Rows from block 11 of a small image inpainting model, named by matrix and row number. Each number is 200 + 30 x the weight over its row's rms, rounded and kept within 0 to 999. All counts start at 0.
After each channel's rows are labels from the 100 images, of 14976, where the channel reaches its highest value: "responds to" is what is common among them. Only what is clearly more common there than usual is listed. The data: made-up waving flags. In brackets: how many of the 100.
# conv: 3x3 conv (model.decb.1.0.conv.weight, 48x96x3x3, each kernel summed), inputs 0-95

conv.39,263,212,188,240,215,184,170,180,199,224,204,243,232,207,192,261,238,209,143,181,212,221,186,223,189,210,148,188,234,190,242,203,245,175,195,200,257,200,221,163,208,189,199,204,150,185,208,176,186,152,188,165,115,181,229,206,213,182,184,217,186,235,196,208,201,144,262,133,188,227,188,212,188,185,268,202,196,227,187,209,132,171,191,206,190,209,173,178,224,206,200,204,149,143,201,226
responds to: yellow (78)

conv.20,210,148,194,200,185,229,129,188,243,219,264,234,208,220,206,178,197,186,232,164,171,174,167,184,221,236,186,165,207,185,175,210,173,225,197,192,150,207,172,184,242,246,148,203,132,218,179,224,172,152,190,225,213,232,231,169,228,158,243,199,163,174,179,223,235,204,210,203,204,175,230,214,210,216,204,185,152,176,161,181,261,154,161,224,206,258,229,219,153,167,182,171,205,243,209,196
responds to: blue (77)

conv.0,225,175,235,224,161,193,178,200,203,199,191,184,256,216,235,203,230,177,147,206,210,227,211,242,198,228,187,210,161,216,213,241,194,190,187,121,247,177,204,191,165,207,238,233,190,205,238,206,162,144,193,240,199,215,269,152,194,241,243,224,239,194,199,243,178,204,220,123,215,213,219,127,220,167,150,212,194,227,153,199,187,220,214,204,197,206,198,193,158,249,196,200,162,183,164,223
responds to: yellow (61)

conv.23,260,222,184,235,168,195,198,203,231,233,197,214,203,220,217,197,202,210,181,231,178,211,204,221,181,184,171,183,220,187,225,229,189,176,118,168,212,196,201,162,173,230,243,207,259,193,205,135,177,208,212,208,199,236,239,183,221,200,222,195,208,156,203,209,243,232,170,197,181,211,151,153,200,175,212,192,196,131,155,206,235,187,181,170,115,292,200,197,224,188,178,239,217,237,183,147
responds to: yellow (60)

conv.40,260,193,233,239,198,222,227,159,180,228,153,233,192,194,197,209,232,155,143,194,206,241,197,210,201,187,228,229,194,187,262,234,176,244,212,181,216,181,167,215,187,223,225,233,159,215,167,229,269,205,111,194,191,228,228,160,144,188,178,204,201,116,158,226,156,191,166,181,215,202,187,211,172,236,215,212,214,206,190,201,170,191,191,203,169,239,227,202,162,220,206,249,236,200,217,194
responds to: white (56)

conv.8,226,215,246,160,199,253,136,170,219,162,191,190,191,194,158,116,189,185,210,256,164,184,177,170,200,262,187,179,162,148,184,173,178,187,218,167,213,174,231,209,252,200,185,208,201,247,223,211,253,212,162,216,159,234,185,244,202,168,228,196,233,186,177,237,210,202,209,202,166,198,218,200,139,188,213,184,203,189,193,207,205,140,176,228,210,202,223,184,209,260,154,177,175,227,177,247
responds to: white (51); ring (45)

conv.47,178,172,204,248,230,255,194,236,185,228,207,216,276,147,192,194,267,213,184,195,213,204,240,159,224,189,196,172,182,169,220,208,168,243,151,193,214,164,219,216,161,163,200,187,205,156,181,178,204,154,211,202,197,182,196,259,187,169,215,198,220,194,186,206,163,159,279,177,146,158,229,185,203,226,186,209,198,173,211,230,228,143,230,244,176,196,196,200,191,139,189,239,191,209,211,143
responds to: green (88)

conv.25,248,218,188,237,180,134,212,233,227,250,247,200,187,225,177,204,256,188,208,177,195,133,180,179,247,191,207,219,244,215,208,183,222,189,254,144,144,238,227,257,171,201,194,221,311,179,182,238,189,193,152,236,191,173,220,209,252,174,220,175,181,175,212,159,194,177,226,175,203,186,168,200,177,207,180,194,208,197,174,208,196,156,190,197,159,203,189,183,165,230,199,221,198,206,200,182
responds to: blue (59); saltire (26)

conv.45,240,186,196,213,171,175,253,218,181,271,224,220,245,128,268,156,206,154,211,199,175,203,239,191,261,239,183,213,180,248,174,168,237,215,263,198,234,205,208,179,207,181,143,231,182,209,206,202,184,206,194,128,200,220,181,191,163,204,231,181,200,195,195,252,203,186,140,209,179,186,231,169,179,198,215,187,167,177,161,185,227,189,186,227,210,264,169,190,197,200,231,201,209,231,190,172
responds to: blue (66)

conv.7,216,232,210,162,201,240,192,233,207,195,217,198,227,226,216,220,227,175,187,188,238,210,202,225,219,197,178,214,158,158,250,265,206,187,205,182,195,235,234,196,181,269,247,229,210,147,200,184,165,234,170,220,178,193,135,138,210,228,228,190,161,146,231,241,267,226,214,187,195,174,185,200,172,202,159,188,205,172,174,202,131,169,198,253,162,205,242,186,198,186,148,199,231,219,230,196
responds to: white (46)

conv.44,246,178,248,195,193,196,210,176,199,255,172,243,180,223,200,198,234,160,220,186,202,159,184,140,190,219,149,206,228,201,220,219,178,268,185,185,206,178,166,148,211,192,216,199,231,192,187,176,240,187,172,203,225,166,224,171,202,206,250,173,211,225,180,236,200,226,258,169,252,262,167,196,151,201,169,200,225,173,141,200,204,197,190,207,188,212,222,179,153,224,183,198,197,290,238,153
responds to: orange (57)

conv.15,186,193,169,205,188,250,198,209,190,206,223,248,261,205,222,221,196,188,213,209,185,200,219,183,203,176,229,154,237,201,233,236,179,236,186,197,165,248,211,175,193,204,211,189,217,185,193,199,190,149,206,240,130,220,190,202,199,201,211,198,300,209,222,225,207,178,219,169,124,213,236,201,198,226,222,204,169,184,192,212,185,162,182,202,179,199,207,189,201,160,58,193,189,217,179,234
responds to: upright cross (28)

conv.34,241,224,232,187,194,266,173,219,207,157,214,201,200,179,186,147,210,212,250,222,196,179,192,193,184,213,191,180,173,159,232,177,197,182,174,174,214,209,189,164,214,203,179,200,220,247,218,175,244,149,202,190,191,213,175,217,228,204,217,193,176,232,206,213,145,183,194,201,208,138,199,190,156,324,211,181,96,256,184,184,196,197,191,216,253,205,206,187,229,224,213,186,197,225,187,161
responds to: ring (34)

conv.17,226,139,180,136,179,199,158,222,186,197,210,235,195,133,206,195,213,214,170,229,210,212,182,204,197,201,224,200,195,179,232,212,182,181,166,170,176,115,256,193,213,215,251,235,188,168,196,178,185,213,188,152,171,210,216,205,174,228,226,237,126,223,189,185,130,141,204,156,256,211,191,127,222,196,212,215,211,234,195,207,192,213,228,181,204,227,150,196,206,209,232,183,166,241,192,182
responds to: black (52); red (46)

conv.41,242,251,254,199,259,170,230,216,231,262,229,174,205,244,168,198,183,245,271,133,227,197,250,196,206,174,213,191,276,198,255,181,221,191,176,176,212,173,161,149,211,221,166,245,210,237,252,128,192,157,215,207,194,190,196,180,202,230,204,200,191,154,199,191,235,182,205,183,175,212,171,207,165,189,208,188,184,178,183,195,176,189,186,254,210,193,162,189,186,202,193,183,200,193,235,196
responds to: yellow (47); upright cross (28)

conv.19,192,251,213,228,205,304,177,191,194,159,213,214,239,172,177,137,218,198,208,250,184,185,194,173,193,231,197,153,178,140,205,181,164,221,184,164,198,225,228,197,207,171,183,193,207,224,241,172,266,215,224,218,185,251,181,98,215,193,243,194,127,214,234,208,210,206,199,203,239,187,174,201,209,201,200,182,182,181,171,195,197,194,184,222,178,221,217,191,169,206,251,170,169,237,191,207
responds to: red (53); ring (49)

conv.28,193,235,194,219,191,183,231,144,161,190,199,211,221,240,149,188,188,188,201,191,205,167,157,193,187,183,221,190,164,204,220,169,191,187,181,156,218,208,159,287,206,271,173,253,245,138,213,206,193,186,210,209,175,181,208,227,167,199,172,196,214,206,150,161,208,212,213,155,245,215,170,177,225,185,217,209,196,164,169,226,101,212,208,219,169,141,198,202,244,216,210,248,192,211,198,159
responds to: saltire (26)

conv.1,254,125,218,190,169,203,212,201,195,200,179,198,226,186,208,189,220,203,199,221,241,191,224,196,208,181,237,184,186,224,256,225,156,204,182,174,176,160,195,208,214,189,211,249,167,200,176,181,210,139,165,188,167,234,258,197,233,164,210,224,173,221,202,285,208,185,229,158,197,228,231,200,214,143,247,202,150,220,241,179,133,180,176,244,187,155,196,186,212,174,215,173,127,181,189,208
responds to: red (64)

conv.4,269,229,253,209,199,260,159,181,218,186,197,218,216,188,192,141,219,161,219,244,179,179,154,145,202,234,177,175,214,157,237,204,164,204,191,153,197,205,218,173,226,188,175,214,184,218,242,184,138,229,172,138,180,220,210,197,206,200,155,180,181,239,185,225,214,212,200,235,209,223,214,225,185,213,144,167,199,216,230,213,209,228,305,199,230,182,218,192,175,153,180,187,190,213,171,178
responds to: white (46); ring (38)

conv.22,231,239,216,172,153,237,195,219,165,172,237,229,205,170,209,147,207,164,229,252,187,167,183,207,224,229,222,192,215,164,208,192,185,192,240,135,198,251,222,194,213,200,167,234,240,245,208,221,225,203,140,200,198,66,201,226,268,224,222,190,172,210,256,151,195,203,246,202,180,192,169,202,173,202,183,181,211,210,212,171,210,194,207,191,171,210,164,197,185,220,201,215,205,206,176,183
responds to: ring (29)

conv.31,271,221,170,213,229,134,169,185,240,206,204,222,231,160,250,213,133,210,215,211,230,147,214,181,190,171,201,141,155,157,131,195,209,226,201,168,146,201,155,171,175,202,198,172,129,177,218,267,152,186,185,171,174,189,223,199,203,209,219,194,219,233,200,157,175,170,166,196,190,164,173,170,214,178,173,198,196,152,202,196,173,185,197,238,183,226,178,172,207,215,206,181,217,223,188,196
responds to: upright cross (28)

conv.42,219,229,189,224,210,200,200,201,170,214,248,152,202,216,208,171,224,168,111,231,228,207,254,183,215,218,197,270,211,221,206,209,161,181,157,129,226,203,185,139,238,259,223,155,182,184,200,252,261,214,177,227,207,200,182,211,203,232,233,185,177,208,199,212,148,187,190,183,171,139,182,227,161,177,129,192,176,151,182,199,205,181,208,192,182,180,200,197,168,209,213,242,203,199,181,201
responds to: red (51)

conv.26,248,181,214,221,186,154,185,179,191,203,215,191,242,194,212,200,217,183,216,182,216,215,220,204,254,194,185,194,227,214,214,223,178,148,175,205,219,215,182,201,196,184,159,212,140,173,202,213,224,210,136,174,229,183,158,198,167,249,203,219,208,106,186,165,205,229,168,176,203,137,170,136,188,206,195,196,232,159,188,189,136,179,193,198,163,276,158,215,260,232,195,218,178,204,212,144
responds to: white (66)

conv.13,251,180,215,174,187,158,169,196,205,210,157,216,222,174,190,178,193,192,207,199,216,197,205,180,228,188,182,231,175,173,228,227,208,167,208,185,249,168,188,179,186,214,208,244,204,193,165,179,200,196,186,186,244,198,242,174,176,107,202,195,157,196,186,176,168,245,206,162,145,205,209,221,257,196,168,192,186,173,129,197,220,173,206,192,138,184,160,198,292,244,225,179,270,188,201,159
responds to: red (72)

conv.37,211,208,190,177,183,216,185,228,219,183,200,201,241,205,222,196,225,161,171,210,224,195,209,241,229,200,205,211,187,201,236,248,172,160,193,170,199,198,233,191,198,219,235,206,190,170,232,179,210,169,166,195,187,165,191,153,151,187,252,198,175,211,237,241,180,132,188,171,193,225,196,208,144,248,320,183,203,116,180,226,153,156,213,157,193,175,229,187,156,192,190,190,183,218,158,204
responds to: white (47)

conv.27,239,197,231,229,178,162,216,204,189,243,143,242,249,231,171,208,179,175,206,208,171,232,180,154,225,187,211,184,230,234,208,244,163,194,201,195,193,191,219,160,224,193,204,246,200,172,235,235,201,210,142,220,184,218,213,178,227,186,230,212,204,179,147,211,163,188,173,162,202,244,208,244,272,209,213,194,235,162,193,207,131,127,182,207,163,191,160,214,174,235,188,230,225,196,148,147
responds to: green (48)

conv.18,221,186,237,159,199,200,204,216,202,192,187,200,196,231,204,205,207,131,164,188,208,199,191,198,217,193,177,206,176,167,213,250,192,193,184,166,212,176,221,203,181,254,247,234,198,177,219,186,215,142,193,219,233,197,168,238,198,176,202,190,182,265,221,185,178,204,198,153,125,108,165,191,134,158,195,192,150,114,177,208,208,154,203,211,169,147,198,190,191,228,216,187,209,218,153,171
responds to: black (58)

conv.16,191,173,203,177,139,169,159,208,182,200,216,232,264,201,209,162,186,199,167,213,193,206,220,198,192,213,220,203,203,238,285,212,220,224,206,167,208,155,239,185,203,216,237,241,176,177,187,185,184,150,194,158,211,177,198,277,219,212,239,235,174,204,219,206,167,177,203,187,185,150,225,195,265,198,190,202,202,122,217,203,234,148,174,219,205,185,229,196,161,210,223,181,135,169,261,223
responds to: blue (70)

conv.32,182,182,216,192,248,220,182,114,231,209,162,185,212,218,152,193,193,240,175,141,216,247,196,176,185,171,187,155,147,183,265,212,206,193,142,203,195,138,144,173,226,152,188,161,143,149,232,170,219,198,209,190,201,112,194,200,259,162,191,211,204,192,164,191,200,213,224,183,182,202,195,204,208,202,222,191,190,164,178,183,142,197,171,189,213,229,199,208,181,215,207,217,196,176,191,199
responds to: saltire (26)